Weights of a small multi-label audio tagger.
Model: 4.93M parameters, log mel input, arch jasper, norm batchnorm, activation mish, depths [4, 7, 7], widths [96, 112, 144].
Rows from block 12 of a small multi-label audio tagger, named by matrix and row number. Rows with one number belong to one channel. Each number is 50 + 15 x the weight over its row's rms, rounded and kept within 0 to 99. All counts start at 0.
After each channel's rows are labels from the 100 clips, of 14976, where the channel reaches its highest value: "lies over" is the class under the peak; "responds to" is what is common among them. Only what is clearly more common there than usual is listed. The data: babble in 24 made-up languages, each with its own sounds, syllables and stress or tones, from a formant synthesiser.
# convs0: first width-9 conv (model.blocks.12.convs.0.weight, 144x144x9, each kernel summed), inputs 0-143
# convs1: second width-9 conv (model.blocks.12.convs.1.weight, 144x144x9, transposed, each kernel summed), outputs 0-143

convs0.94:50 17 56 37 58 74 48 25 69 79 57 49 53 67 46 45 50 31 27 50 56 42 50 38 74 37 46 12 45 41 51 52 37 62 51 47 51 36 22 59 62 53 34 41 76 49 53 70 19 52 46 39 75 66 44 40 28 64 38 45 48 53 38 69 23 81 31 34 27 30 59 32 54 53 19 71 60 43 55 37 30 32 49 57 34 34 73 46 64 67 65 17 40 44 55 40 74 43 55 36 50 35 45 35 42 69 69 90 61 65 38 46 54 68 23 47 33 43 40 58 45 56 39 50 54 35 78 61 37 33 64 40 56 46 46 37 34 31 60 43 50 36 43 41
convs1.94:53 41 68 83 51 53 46 62 39 54 49 58 56 37 20 55 39 33 52 55 27 57 60 56 72 60 26 44 48 53 19 72 61 82 49 57 61 51 60 45 74 38 54 83 37 50 37 32 62 59 42 32 61 30 70 58 57 48 50 59 56 61 46 43 28 62 65 64 62 44 44 43 54 51 52 22 31 38 43 72 46 74 34 54 86 31 15 67 44 26 74 37 40 57 19 65 50 58 40 30 42 40 50 69 54 45 43 33 63 47 00 59 78 40 48 59 65 55 45 66 51 48 66 56 47 77 53 38 40 72 63 43 47 48 46 54 40 46 63 56 32 49 23 51
lies over: /u/
responds to: /k/; /u/; prosody: stress on last syllables; /f/

convs0.90:53 58 56 55 34 80 59 41 56 41 56 55 42 36 32 54 36 59 67 53 54 71 73 37 57 00 75 31 55 27 57 50 37 37 93 62 55 24 56 43 59 45 25 48 50 54 44 42 52 42 25 46 49 22 65 58 52 36 71 70 53 64 55 66 53 63 49 63 49 16 37 48 71 44 62 46 26 53 41 57 63 20 61 54 45 57 50 43 61 34 61 46 43 34 45 46 42 61 47 62 63 37 53 63 52 19 21 28 51 43 40 42 45 35 77 37 60 29 29 46 40 11 56 42 32 46 63 59 69 33 53 43 48 56 16 63 22 49 44 49 45 65 52 46
convs1.90:31 54 49 47 52 22 66 39 47 36 46 30 53 57 66 56 40 63 64 19 72 31 52 53 55 42 22 90 57 68 63 19 54 45 49 43 63 45 42 10 49 54 31 46 64 51 52 69 50 67 58 49 32 35 26 74 59 40 44 59 36 60 42 14 67 36 63 49 59 49 71 46 52 50 36 57 30 43 43 61 43 63 43 54 71 62 30 36 61 81 51 88 50 63 65 68 43 57 31 53 55 45 55 55 48 87 33 58 56 47 42 42 68 33 54 43 32 59 56 39 48 04 53 78 62 58 38 52 69 37 69 60 48 36 71 60 61 63 25 56 54 36 48 45
lies over: /ɔ̃/
responds to: /t˭/; /ɛ/; /y/

convs0.143:51 31 45 52 65 53 37 64 16 65 35 43 53 40 47 25 58 34 06 58 71 73 46 58 84 54 40 47 37 39 56 62 31 59 65 29 53 46 47 71 52 69 30 37 35 42 58 35 34 29 44 57 49 41 52 28 47 51 47 37 30 57 83 66 48 59 47 47 49 40 37 66 58 50 80 34 19 46 45 46 35 53 70 46 58 47 52 42 33 27 47 62 30 34 28 45 56 57 66 57 33 44 39 66 16 53 53 50 56 52 37 41 73 75 33 68 52 51 58 28 62 31 33 52 74 41 54 62 47 74 38 45 49 99 76 37 58 36 58 60 53 73 61 46
convs1.143:56 73 48 35 26 49 67 71 47 34 24 37 40 60 72 29 74 31 48 35 48 60 46 46 21 26 61 44 54 53 22 50 56 75 53 54 72 48 56 34 67 34 27 28 72 73 53 47 44 48 58 59 28 25 49 91 57 53 65 77 60 53 45 42 55 40 46 63 52 47 48 41 23 45 51 36 57 54 42 63 70 91 30 57 32 26 64 50 45 51 50 53 44 72 63 16 38 70 58 62 42 39 53 43 16 44 61 61 55 50 63 58 39 50 52 47 37 57 38 46 51 72 50 46 47 51 35 28 67 47 95 52 47 55 14 53 53 68 54 46 31 52 53 42
lies over: /ə/
responds to: /p˭/; /ə/; /g/; /æ/

convs0.142:41 38 63 24 57 30 46 24 51 20 69 34 67 59 56 33 44 56 44 53 38 37 93 41 44 37 55 75 37 50 47 31 55 45 57 62 36 75 40 36 39 65 54 62 80 36 52 51 46 69 53 66 42 54 47 65 27 70 59 39 35 29 51 49 59 55 65 55 51 51 83 53 21 37 50 69 60 53 38 52 52 53 54 65 44 71 48 59 33 23 09 43 44 42 55 39 28 52 44 54 40 28 62 43 54 14 55 54 47 38 51 44 34 56 40 70 56 57 42 50 23 55 45 58 53 40 74 46 34 49 58 47 40 50 61 41 56 42 55 57 40 53 28 99
convs1.142:55 51 66 43 77 47 60 48 40 53 30 47 58 59 67 29 56 44 42 44 84 66 85 30 52 54 71 44 51 51 05 31 61 45 55 46 34 20 29 55 41 77 47 52 10 31 62 34 45 68 55 41 60 49 45 57 69 67 49 54 54 43 61 42 59 59 54 43 45 39 32 31 30 80 59 71 63 52 31 35 56 35 62 71 42 95 52 53 68 23 37 40 55 33 48 35 39 45 50 68 40 69 60 59 44 71 54 76 41 51 25 26 57 47 69 29 57 41 50 50 53 34 44 47 35 58 51 57 65 36 55 28 55 55 53 38 72 40 52 77 27 58 41 64
lies over: /oʊ/
responds to: /oʊ/; prosody: stress on last syllables; /k˭/; /u/

convs0.4:55 31 47 57 68 57 57 48 45 18 45 43 57 40 60 66 39 72 52 52 55 63 36 57 34 47 33 24 51 67 57 71 65 59 48 51 31 32 72 16 72 71 46 37 41 62 40 50 55 56 49 58 64 31 56 55 26 50 38 48 55 20 37 43 20 62 30 70 43 60 49 48 40 56 25 71 76 47 34 25 32 55 65 51 59 12 54 61 61 42 82 36 51 56 41 50 52 29 54 31 32 48 50 47 28 24 47 53 48 28 46 31 83 80 27 51 43 74 37 32 53 22 53 56 39 45 80 27 31 36 36 42 41 39 79 41 66 55 57 58 57 58 53 40
convs1.4:55 80 58 38 41 31 27 51 71 66 50 70 45 74 13 49 49 07 39 57 44 28 34 47 47 42 83 81 19 39 65 46 34 54 67 67 47 72 39 46 53 66 60 80 58 54 67 30 48 60 39 43 37 37 40 53 35 47 53 66 61 56 69 56 37 61 67 45 39 44 39 59 16 66 64 48 44 47 59 59 34 36 39 46 63 43 75 44 55 42 66 52 34 24 48 64 61 42 58 49 60 57 61 37 35 39 52 33 44 21 64 63 39 42 62 82 64 43 28 51 66 83 42 44 23 56 43 37 39 59 28 37 52 71 54 32 43 57 63 55 60 29 46 72
lies over: /u/
responds to: /k/; /ə/; prosody: stress on last syllables; /u/

convs0.32:51 52 59 38 41 43 45 52 53 83 40 59 07 43 41 31 38 36 40 34 62 28 88 53 56 56 57 54 57 40 49 31 66 57 47 45 69 66 41 45 34 62 41 60 77 58 50 39 21 68 56 44 53 57 49 46 37 35 62 36 74 68 60 53 66 24 55 48 27 49 46 47 51 28 54 37 53 90 39 26 42 48 54 38 51 58 40 25 55 22 42 66 40 13 43 38 50 55 64 45 71 49 63 32 26 31 60 49 29 55 35 61 22 36 66 42 30 55 48 58 48 55 52 43 52 43 22 46 62 86 40 51 35 75 35 30 34 35 51 66 48 84 51 39
convs1.32:29 45 23 33 51 66 60 36 56 08 42 29 52 53 44 26 25 48 53 36 51 25 15 68 61 59 66 45 48 45 26 36 54 53 33 57 57 49 44 39 43 37 60 66 09 46 58 61 49 57 50 51 31 56 69 59 62 51 20 37 44 50 74 48 62 63 44 80 84 28 41 09 35 35 55 42 51 26 46 57 39 57 47 68 43 43 62 39 66 48 29 35 60 40 46 33 50 70 73 62 27 60 57 57 48 48 36 38 60 63 59 57 53 61 34 43 57 34 59 54 70 35 19 54 51 47 57 28 52 46 46 36 52 27 65 40 66 86 35 61 32 70 56 45
lies over: /ɔ̃/
responds to: /ɔ̃/; /t˭/; /i/

convs0.67:42 38 50 44 42 44 55 47 41 53 53 42 54 52 45 35 54 60 42 56 44 38 83 33 38 42 44 25 52 66 47 26 51 46 55 60 50 59 45 45 64 53 44 41 49 44 48 95 54 62 61 56 41 46 45 42 27 36 40 75 10 18 54 76 55 41 46 47 36 55 83 54 26 47 36 60 45 69 60 35 49 53 40 51 72 68 55 34 46 17 38 41 47 43 37 38 43 47 62 71 37 46 51 51 64 60 21 62 37 41 59 62 46 31 29 39 73 43 79 44 43 50 45 47 56 43 87 52 42 19 40 32 43 70 57 65 43 27 45 53 26 67 46 99
convs1.67:50 57 57 48 68 59 40 28 45 40 22 43 74 44 49 38 37 57 49 40 41 51 99 29 62 39 60 46 41 42 61 31 44 45 51 45 54 23 37 57 25 62 60 58 55 29 69 31 43 46 39 50 64 42 39 44 59 72 61 46 52 41 42 61 60 54 63 55 38 52 39 47 63 83 74 79 38 46 59 39 47 36 39 54 38 99 56 27 38 65 39 61 67 37 61 59 42 38 40 55 46 60 45 35 51 39 51 67 67 50 30 57 50 45 75 37 45 38 48 66 39 51 56 44 10 60 62 66 49 19 63 63 49 53 38 74 37 40 42 59 39 68 63 69
lies over: /oʊ/
responds to: /oʊ/; /x/; /s/; /ɝ/

convs0.14:48 59 28 36 60 47 56 37 10 58 39 38 47 56 57 39 60 19 35 61 84 35 17 64 44 59 72 55 54 56 18 34 60 57 34 35 54 65 32 43 66 28 50 57 40 49 39 40 52 44 52 50 60 33 42 43 37 44 23 38 42 27 60 55 30 31 58 49 32 67 64 50 37 72 23 32 48 21 46 39 58 68 28 44 33 41 49 57 49 21 83 45 58 74 55 46 28 42 54 22 09 43 47 48 64 33 60 45 49 54 52 31 52 51 52 41 58 55 61 44 22 21 41 55 62 44 59 27 37 55 53 35 24 47 35 74 29 58 38 42 35 65 41 47
convs1.14:38 79 47 67 61 44 45 34 77 33 65 58 62 43 47 37 56 52 46 69 73 99 48 39 58 46 73 61 55 58 33 35 24 72 50 48 68 51 46 69 18 42 60 48 42 39 44 62 36 50 48 41 81 28 07 61 40 44 57 57 60 33 46 42 28 43 36 66 22 42 69 41 64 40 58 35 53 53 35 54 57 30 60 47 40 67 53 66 42 31 59 57 59 44 44 58 35 71 47 69 53 44 52 61 28 47 38 49 64 59 40 61 39 74 39 51 14 30 81 75 44 64 46 47 32 47 27 35 24 29 54 54 47 53 55 59 42 63 54 50 67 73 61 55
lies over: /ə/
responds to: /ə/; /p˭/; /g/

convs0.64:46 49 54 41 65 92 32 36 39 58 28 70 34 66 58 46 34 54 27 56 44 29 51 54 28 62 48 27 39 50 51 60 22 74 69 50 41 19 32 36 55 64 46 45 37 71 58 64 35 68 32 55 65 32 74 32 61 53 49 45 37 65 60 64 63 80 36 51 34 29 20 38 64 14 28 59 85 55 46 19 18 52 52 38 57 45 79 29 56 43 52 37 23 41 55 46 64 43 59 48 75 47 34 35 38 56 50 65 55 31 38 65 43 44 42 53 59 67 52 65 59 49 81 43 41 54 44 62 45 63 62 34 55 44 44 50 47 45 65 82 49 52 46 48
convs1.64:60 56 50 61 36 72 37 31 56 55 53 37 64 41 48 29 45 62 45 33 58 32 50 43 41 55 68 36 45 53 56 64 39 51 62 51 36 44 62 53 85 50 21 55 37 39 43 50 26 65 41 36 38 40 64 48 54 80 22 93 75 66 58 47 87 49 75 73 44 38 49 48 29 66 54 64 51 44 35 70 68 49 32 34 40 41 65 23 48 64 57 32 50 40 49 39 74 73 58 55 64 51 57 45 37 65 58 87 27 45 45 45 47 45 65 81 62 55 52 46 51 54 36 24 67 55 72 31 71 56 70 61 66 40 59 51 40 75 50 27 22 24 71 53
lies over: /u/
responds to: /ǃ/; /k/; prosody: stress on last syllables; /u/

convs0.34:51 60 41 50 35 61 53 41 59 43 40 45 48 68 62 40 53 58 72 72 64 36 43 63 75 51 86 20 57 41 47 42 37 46 18 35 50 29 52 50 47 75 29 42 35 63 52 58 41 47 38 47 58 54 61 53 71 59 50 36 42 38 83 53 52 60 84 61 45 68 39 43 57 33 49 37 48 39 87 20 75 36 42 51 49 70 45 34 56 53 44 29 38 16 60 60 71 45 43 48 36 47 71 74 29 55 27 26 51 38 52 51 53 54 18 36 83 43 43 71 59 58 49 48 45 48 65 48 24 28 38 72 60 12 22 67 52 54 49 45 58 29 52 63
convs1.34:52 73 60 63 28 39 60 21 54 43 44 40 42 45 42 14 60 64 30 34 56 99 39 38 37 52 19 31 49 57 57 53 79 58 38 56 29 54 30 53 27 42 34 29 48 45 70 53 60 71 46 60 31 52 32 64 59 46 67 44 39 52 47 20 56 45 45 53 63 61 67 51 43 55 53 45 52 41 59 40 31 67 26 42 57 62 26 54 52 51 67 56 48 49 62 49 69 40 46 55 71 86 33 40 44 40 13 40 18 45 47 57 45 63 35 39 50 39 43 32 15 36 51 50 53 54 47 68 85 45 59 43 57 63 75 59 34 70 29 73 61 31 53 36
lies over: /tʃ/
responds to: /ç/; /o/

convs0.53:50 52 49 74 49 42 39 54 40 55 41 46 20 26 72 65 48 55 30 53 51 69 46 71 66 36 39 42 58 39 42 95 36 34 50 62 62 52 49 28 69 34 37 64 60 52 57 37 36 55 37 48 46 42 55 47 32 15 53 32 76 55 36 39 38 58 41 62 48 62 50 17 57 39 38 46 41 11 35 58 65 25 45 51 83 55 20 47 41 43 67 15 37 55 44 59 52 49 43 38 28 65 31 36 42 33 40 69 37 68 48 43 68 49 43 42 34 89 51 38 52 54 63 26 34 53 42 70 27 68 45 53 17 71 42 45 52 46 48 27 52 46 70 43
convs1.53:38 38 69 32 50 43 31 38 52 45 65 52 78 48 72 45 54 42 52 31 58 32 31 44 66 41 62 67 30 58 40 41 38 69 61 41 59 56 38 48 47 44 58 39 63 34 35 68 62 52 32 62 36 46 46 25 74 46 51 53 41 61 24 56 32 34 42 48 93 43 63 51 36 69 25 59 77 55 26 47 44 24 54 32 08 36 57 61 63 62 56 44 69 41 80 39 49 43 61 35 64 57 60 54 39 52 59 49 50 45 35 37 26 46 42 13 44 54 67 78 17 64 53 54 62 36 49 34 61 43 31 61 53 52 58 21 51 49 31 57 69 42 16 16
lies over: /u/
responds to: /t˭/; /u/; /ɑ/; /t/

convs0.108:46 51 74 19 25 52 59 50 44 58 85 46 45 55 47 44 57 57 30 50 47 52 88 23 52 33 40 16 56 31 53 16 56 59 41 47 64 69 16 66 47 44 39 53 66 50 48 41 70 46 59 47 35 63 15 56 60 55 62 72 57 36 42 55 67 39 29 39 34 35 68 31 45 65 21 50 42 45 51 41 71 27 61 42 31 74 31 18 72 58 53 38 41 71 34 53 72 21 51 65 65 25 51 55 46 66 46 32 42 65 47 49 45 52 33 41 39 41 57 58 32 47 41 33 60 44 42 43 45 35 44 48 50 76 32 47 38 47 55 49 19 35 40 78
convs1.108:32 33 79 81 37 42 52 39 56 74 65 43 43 47 49 40 51 44 56 34 45 36 94 42 53 38 52 72 57 42 37 47 54 31 46 30 40 52 58 42 46 48 30 31 27 67 53 78 38 61 56 50 39 52 47 55 54 42 58 62 36 47 72 37 47 67 72 45 71 49 36 31 50 42 55 30 32 45 37 28 60 71 49 64 53 66 45 70 70 51 04 68 55 38 52 42 64 32 33 82 49 48 37 59 59 63 49 95 32 48 37 34 26 43 63 56 70 36 57 55 34 62 66 67 26 45 70 40 51 27 38 74 82 41 54 52 54 28 27 37 58 49 62 45
lies over: /oʊ/
responds to: /oʊ/; prosody: stress on last syllables; /u/; /ɣ/

convs0.2:50 36 53 45 37 46 39 40 25 32 48 46 62 57 24 66 27 21 41 48 49 33 38 48 36 48 55 22 41 47 39 63 52 53 31 40 51 46 49 65 50 53 52 33 58 58 41 51 48 72 61 52 22 22 47 49 47 55 48 44 40 15 59 52 29 53 43 44 43 66 48 48 61 39 44 78 65 31 56 50 55 19 54 47 36 35 79 54 54 65 44 72 74 57 28 74 61 44 59 50 38 59 33 59 43 67 60 35 61 24 44 47 63 74 45 67 28 69 61 68 51 25 41 38 52 74 76 32 42 52 90 45 44 78 72 41 31 86 83 81 41 67 48 40
convs1.2:47 47 33 36 80 36 42 25 44 69 39 54 59 59 22 65 59 38 59 55 61 58 42 48 45 46 66 53 25 64 57 54 37 54 51 70 56 57 57 51 49 45 18 65 38 74 53 34 47 54 24 36 54 43 34 43 33 52 53 75 60 57 28 48 38 75 63 56 30 38 59 69 42 46 36 38 48 46 40 54 59 42 36 64 47 64 35 46 48 50 59 42 46 62 55 65 20 15 36 50 52 46 38 60 56 43 51 66 87 54 37 54 37 99 59 59 53 48 48 52 61 65 38 74 56 47 42 49 32 60 41 58 58 53 27 36 57 72 14 32 72 31 60 61
lies over: /ə/
responds to: /ə/; /p˭/; prosody: stress on last syllables; /x/

convs0.65:43 40 49 74 50 55 23 53 09 51 54 58 53 37 67 26 58 44 49 57 50 32 57 30 50 52 37 36 35 77 48 57 32 59 50 58 64 53 78 41 33 68 56 49 17 31 31 48 30 44 53 22 41 67 43 49 46 53 54 67 56 35 42 68 40 34 80 52 60 57 56 30 43 49 39 57 56 77 34 36 47 52 64 53 59 44 72 77 38 46 72 59 50 31 46 28 49 34 23 29 46 19 67 31 43 56 52 67 34 33 65 50 38 49 02 62 58 60 78 37 32 36 39 52 54 52 37 51 38 63 56 29 56 21 79 52 35 53 40 49 52 20 45 37
convs1.65:93 31 68 54 44 44 70 72 69 47 66 28 45 59 44 35 31 46 60 39 29 48 42 28 37 50 48 39 56 65 32 82 55 53 37 54 39 60 34 64 60 26 41 42 51 72 56 42 79 67 52 38 43 47 53 43 52 53 59 55 66 61 65 42 43 30 28 50 32 39 49 63 51 67 56 64 55 67 48 15 64 47 36 33 64 43 26 45 27 47 28 40 50 90 40 19 63 56 60 49 78 72 37 62 42 34 36 35 29 54 60 60 60 37 69 56 58 31 67 46 34 51 32 54 21 32 47 22 64 37 22 43 58 50 41 24 45 61 61 33 28 41 38 42
lies over: /ɛ̃/
responds to: /k/; /ʊ/; /d/; /ɛ̃/

convs0.60:50 65 60 68 46 35 50 26 28 25 36 08 46 92 52 48 47 62 53 48 60 54 47 47 37 66 68 66 44 49 32 42 64 30 29 47 37 43 27 44 53 42 45 37 57 45 63 41 74 71 43 33 49 37 36 35 39 73 42 50 76 53 50 74 31 76 61 50 10 45 41 54 26 51 30 51 54 41 62 32 45 43 35 63 33 56 48 53 42 57 57 64 61 18 27 56 58 30 20 40 53 43 44 59 35 45 62 66 45 38 27 64 29 52 51 39 44 32 41 58 48 67 39 81 50 43 28 44 20 90 49 55 58 41 31 56 34 44 65 41 48 37 27 34
convs1.60:31 25 42 31 79 50 40 30 66 70 38 69 59 32 54 41 46 48 50 73 37 87 50 79 44 47 55 41 66 33 21 45 57 59 46 41 63 82 41 69 29 47 49 63 20 75 54 55 52 38 39 56 42 50 30 48 64 67 50 05 42 26 48 46 55 21 57 44 61 44 60 46 68 50 77 47 44 66 32 67 44 39 68 44 55 70 40 63 47 25 47 49 60 49 51 72 71 59 61 34 68 51 54 59 43 57 33 37 78 38 42 70 61 54 32 34 47 56 14 43 62 51 55 59 59 66 47 37 48 51 64 49 29 25 65 48 44 72 43 72 49 79 57 37
lies over: /ɔ̃/
responds to: /ç/; /g/

convs0.56:47 46 48 60 45 73 32 57 58 60 44 47 87 58 34 26 46 76 44 45 84 61 51 69 58 29 46 16 31 55 38 30 45 65 61 61 29 36 43 72 43 25 39 43 53 32 68 54 51 47 39 34 55 39 27 41 55 70 47 77 50 55 46 53 56 39 54 51 27 46 42 60 26 57 36 50 48 23 67 18 75 50 08 53 49 10 32 48 35 53 44 45 67 47 40 54 48 39 52 54 70 34 47 59 41 55 48 56 37 63 25 34 68 55 36 59 49 55 54 48 33 46 36 40 53 28 26 41 42 57 61 50 40 56 94 55 39 41 41 64 44 68 13 36
convs1.56:52 55 37 18 36 20 92 48 40 49 40 47 19 58 60 59 60 23 58 37 54 85 49 31 46 63 43 64 43 56 34 88 82 60 43 35 41 46 49 26 48 45 35 59 39 92 45 43 47 88 70 37 31 75 47 59 39 34 43 38 51 54 48 36 46 39 66 35 56 66 62 43 60 46 67 51 46 57 74 45 48 73 68 63 73 52 43 59 61 54 42 35 42 56 37 37 38 52 70 28 45 46 71 60 49 29 29 44 26 33 11 40 57 59 71 51 35 68 55 47 56 54 45 61 60 80 67 56 42 62 34 46 46 40 54 37 63 58 58 39 41 45 50 57
lies over: /d/
responds to: /d/; /ɛ/; /q/

convs0.52:52 29 78 52 67 61 51 27 55 20 57 56 38 33 41 47 31 57 52 55 41 42 43 32 45 54 85 49 51 69 42 48 80 39 49 43 76 56 66 23 38 44 63 28 42 54 56 46 42 50 53 58 67 33 47 45 46 29 75 63 34 24 34 54 23 46 66 70 41 64 27 42 54 47 41 39 45 48 54 42 74 75 29 34 51 52 52 39 63 63 56 47 17 29 36 35 38 36 45 57 39 38 62 60 41 46 39 55 21 39 44 89 60 65 32 48 66 25 69 59 56 34 44 23 35 48 33 26 58 63 82 30 24 49 57 66 28 73 57 43 36 48 45 33
convs1.52:45 72 54 81 33 45 46 68 24 77 52 41 44 58 57 23 33 47 60 62 56 47 52 14 58 40 36 53 56 51 58 52 27 32 52 62 44 83 28 58 31 58 50 65 38 46 48 33 53 63 46 65 54 51 47 32 58 34 31 21 84 38 35 56 36 65 63 76 43 46 33 52 43 59 69 25 56 51 31 69 14 60 67 57 27 45 67 34 37 43 43 34 38 38 51 26 24 74 42 50 42 59 54 50 48 31 60 19 44 32 72 37 36 53 48 35 44 45 33 46 40 39 36 70 55 62 41 51 36 24 37 69 44 79 22 32 50 62 38 36 52 31 63 37
lies over: /ʃ/; /ʒ/
responds to: prosody: no stress; /ʃ/; /ɪ/; /ʒ/

convs0.78:53 52 65 60 48 47 47 46 08 45 73 62 73 42 70 65 34 48 39 45 34 50 11 60 68 70 50 49 52 31 59 53 24 74 69 44 49 50 60 34 50 46 48 45 44 38 46 52 58 56 44 55 19 24 38 55 44 42 40 60 35 50 72 60 38 29 48 45 43 47 74 85 39 51 72 42 72 40 59 60 54 33 77 55 47 44 75 27 46 40 52 66 47 60 56 54 36 33 76 30 57 36 46 58 19 28 62 21 43 32 45 47 42 41 41 29 88 28 25 42 66 81 46 57 70 73 20 41 56 58 61 67 39 62 46 53 43 36 48 73 47 42 50 43
convs1.78:38 49 39 42 45 64 60 45 52 45 40 36 76 49 55 72 23 45 41 35 46 52 59 24 30 82 45 69 69 43 25 53 40 52 54 47 77 73 57 75 24 56 29 60 57 29 25 40 67 58 54 34 45 47 58 31 43 43 51 58 46 74 33 48 95 45 09 43 79 40 45 58 57 57 32 68 50 53 38 47 49 56 40 44 73 52 23 53 46 60 48 70 47 52 34 53 59 77 60 65 23 65 44 36 48 64 45 69 68 52 57 41 38 44 36 50 49 56 34 56 41 25 48 39 41 63 46 43 32 44 43 32 69 52 46 86 81 57 67 51 53 52 71 11
lies over: /a/
responds to: prosody: no stress; /ɪ/; /a/; /ʌ/

convs0.40:75 59 58 34 61 61 28 60 47 39 57 58 47 41 41 44 51 42 43 76 85 31 14 57 70 49 62 59 36 51 65 49 59 32 58 34 75 50 34 28 32 49 34 39 13 60 76 56 52 56 58 71 53 44 28 37 55 39 64 43 53 54 40 68 59 50 59 61 52 68 58 23 59 31 39 41 16 54 32 86 56 76 35 62 53 64 54 38 66 70 45 32 24 30 56 47 47 46 43 36 28 34 60 52 59 33 46 34 66 46 68 94 63 39 48 47 65 48 58 76 56 37 47 59 45 62 30 42 35 62 39 55 54 55 41 59 57 42 40 67 56 58 71 09
convs1.40:42 37 49 71 48 37 66 29 38 52 28 50 32 60 44 41 27 88 46 36 55 40 60 36 20 45 66 64 56 60 13 35 54 12 44 57 58 58 54 56 62 63 45 31 56 39 66 50 35 46 61 45 67 67 53 59 53 29 68 57 50 58 20 57 31 38 77 73 46 42 33 26 67 48 66 44 38 61 60 52 63 65 59 30 59 56 69 35 50 40 50 41 32 65 47 48 52 46 33 44 61 79 73 33 40 73 61 44 65 69 65 44 33 50 70 29 61 48 33 40 60 46 53 31 32 36 02 71 47 22 48 41 64 88 53 50 44 58 64 38 51 54 37 47
lies over: /a/
responds to: prosody: no stress; /a/; /b/; /ɪ/

convs0.8:61 41 60 67 51 38 55 25 57 43 83 42 32 81 46 46 52 56 48 45 42 29 43 30 44 14 60 41 53 67 63 47 40 47 47 42 63 41 31 26 59 62 57 52 51 26 34 59 58 45 57 32 73 12 34 52 33 33 31 49 56 45 33 46 45 17 33 39 64 44 65 43 73 50 53 55 35 56 29 66 44 72 56 77 49 60 65 54 62 52 73 37 28 47 22 45 25 42 33 33 18 35 39 40 65 36 47 45 57 46 33 40 46 83 53 59 59 29 41 29 38 38 26 52 35 72 55 58 41 38 83 39 39 67 61 41 33 83 61 55 32 50 44 65
convs1.8:28 31 40 46 22 38 80 48 45 67 52 65 50 36 30 32 37 50 62 63 35 50 42 27 51 39 35 64 46 47 35 25 56 63 42 51 73 51 50 59 48 62 69 45 35 49 42 51 58 60 60 35 32 63 33 49 45 40 43 51 43 35 75 74 51 78 50 37 59 45 45 19 47 38 58 39 73 61 45 59 38 17 48 46 54 43 31 62 51 25 45 67 76 56 61 54 47 48 55 79 49 41 69 56 58 54 05 71 27 38 67 48 55 51 54 40 65 45 92 70 78 35 47 54 38 38 35 31 45 38 66 35 70 18 75 53 63 41 43 51 54 08 52 48
lies over: /oʊ/
responds to: /oʊ/; /w/; /k˭/; /ʃ/

convs0.27:53 38 42 71 53 33 24 35 21 46 14 48 29 55 70 74 46 23 28 51 52 38 63 61 44 58 79 64 50 52 39 48 35 36 38 33 47 61 32 38 42 44 48 60 60 55 52 52 56 51 25 57 31 55 22 22 47 64 70 44 41 34 45 57 29 77 68 63 39 42 41 38 29 33 18 57 53 49 52 43 45 31 43 45 39 29 44 65 39 21 37 56 48 22 68 26 66 67 46 25 57 55 44 57 41 20 69 66 40 45 35 60 57 76 49 62 26 57 48 52 41 53 47 46 31 45 47 47 37 65 39 31 33 36 29 58 17 33 34 16 63 60 57 50
convs1.27:47 71 45 19 60 75 39 70 33 25 57 76 36 23 40 64 31 53 55 56 24 71 40 36 66 44 44 29 53 62 51 27 75 47 46 72 54 42 56 48 51 47 54 65 34 40 06 60 34 14 43 45 73 40 76 77 51 62 40 25 49 45 46 32 45 36 45 66 56 47 65 63 64 51 61 63 41 58 29 40 46 45 53 36 44 49 62 60 44 58 38 34 35 53 65 89 52 42 43 54 33 63 42 56 49 57 39 28 63 63 45 39 70 59 29 29 47 28 44 62 58 61 34 49 62 49 36 34 47 60 34 51 38 54 56 65 31 31 51 70 50 99 54 32
lies over: /ɔ̃/
responds to: /t˭/; /ɔ̃/; /ŋ/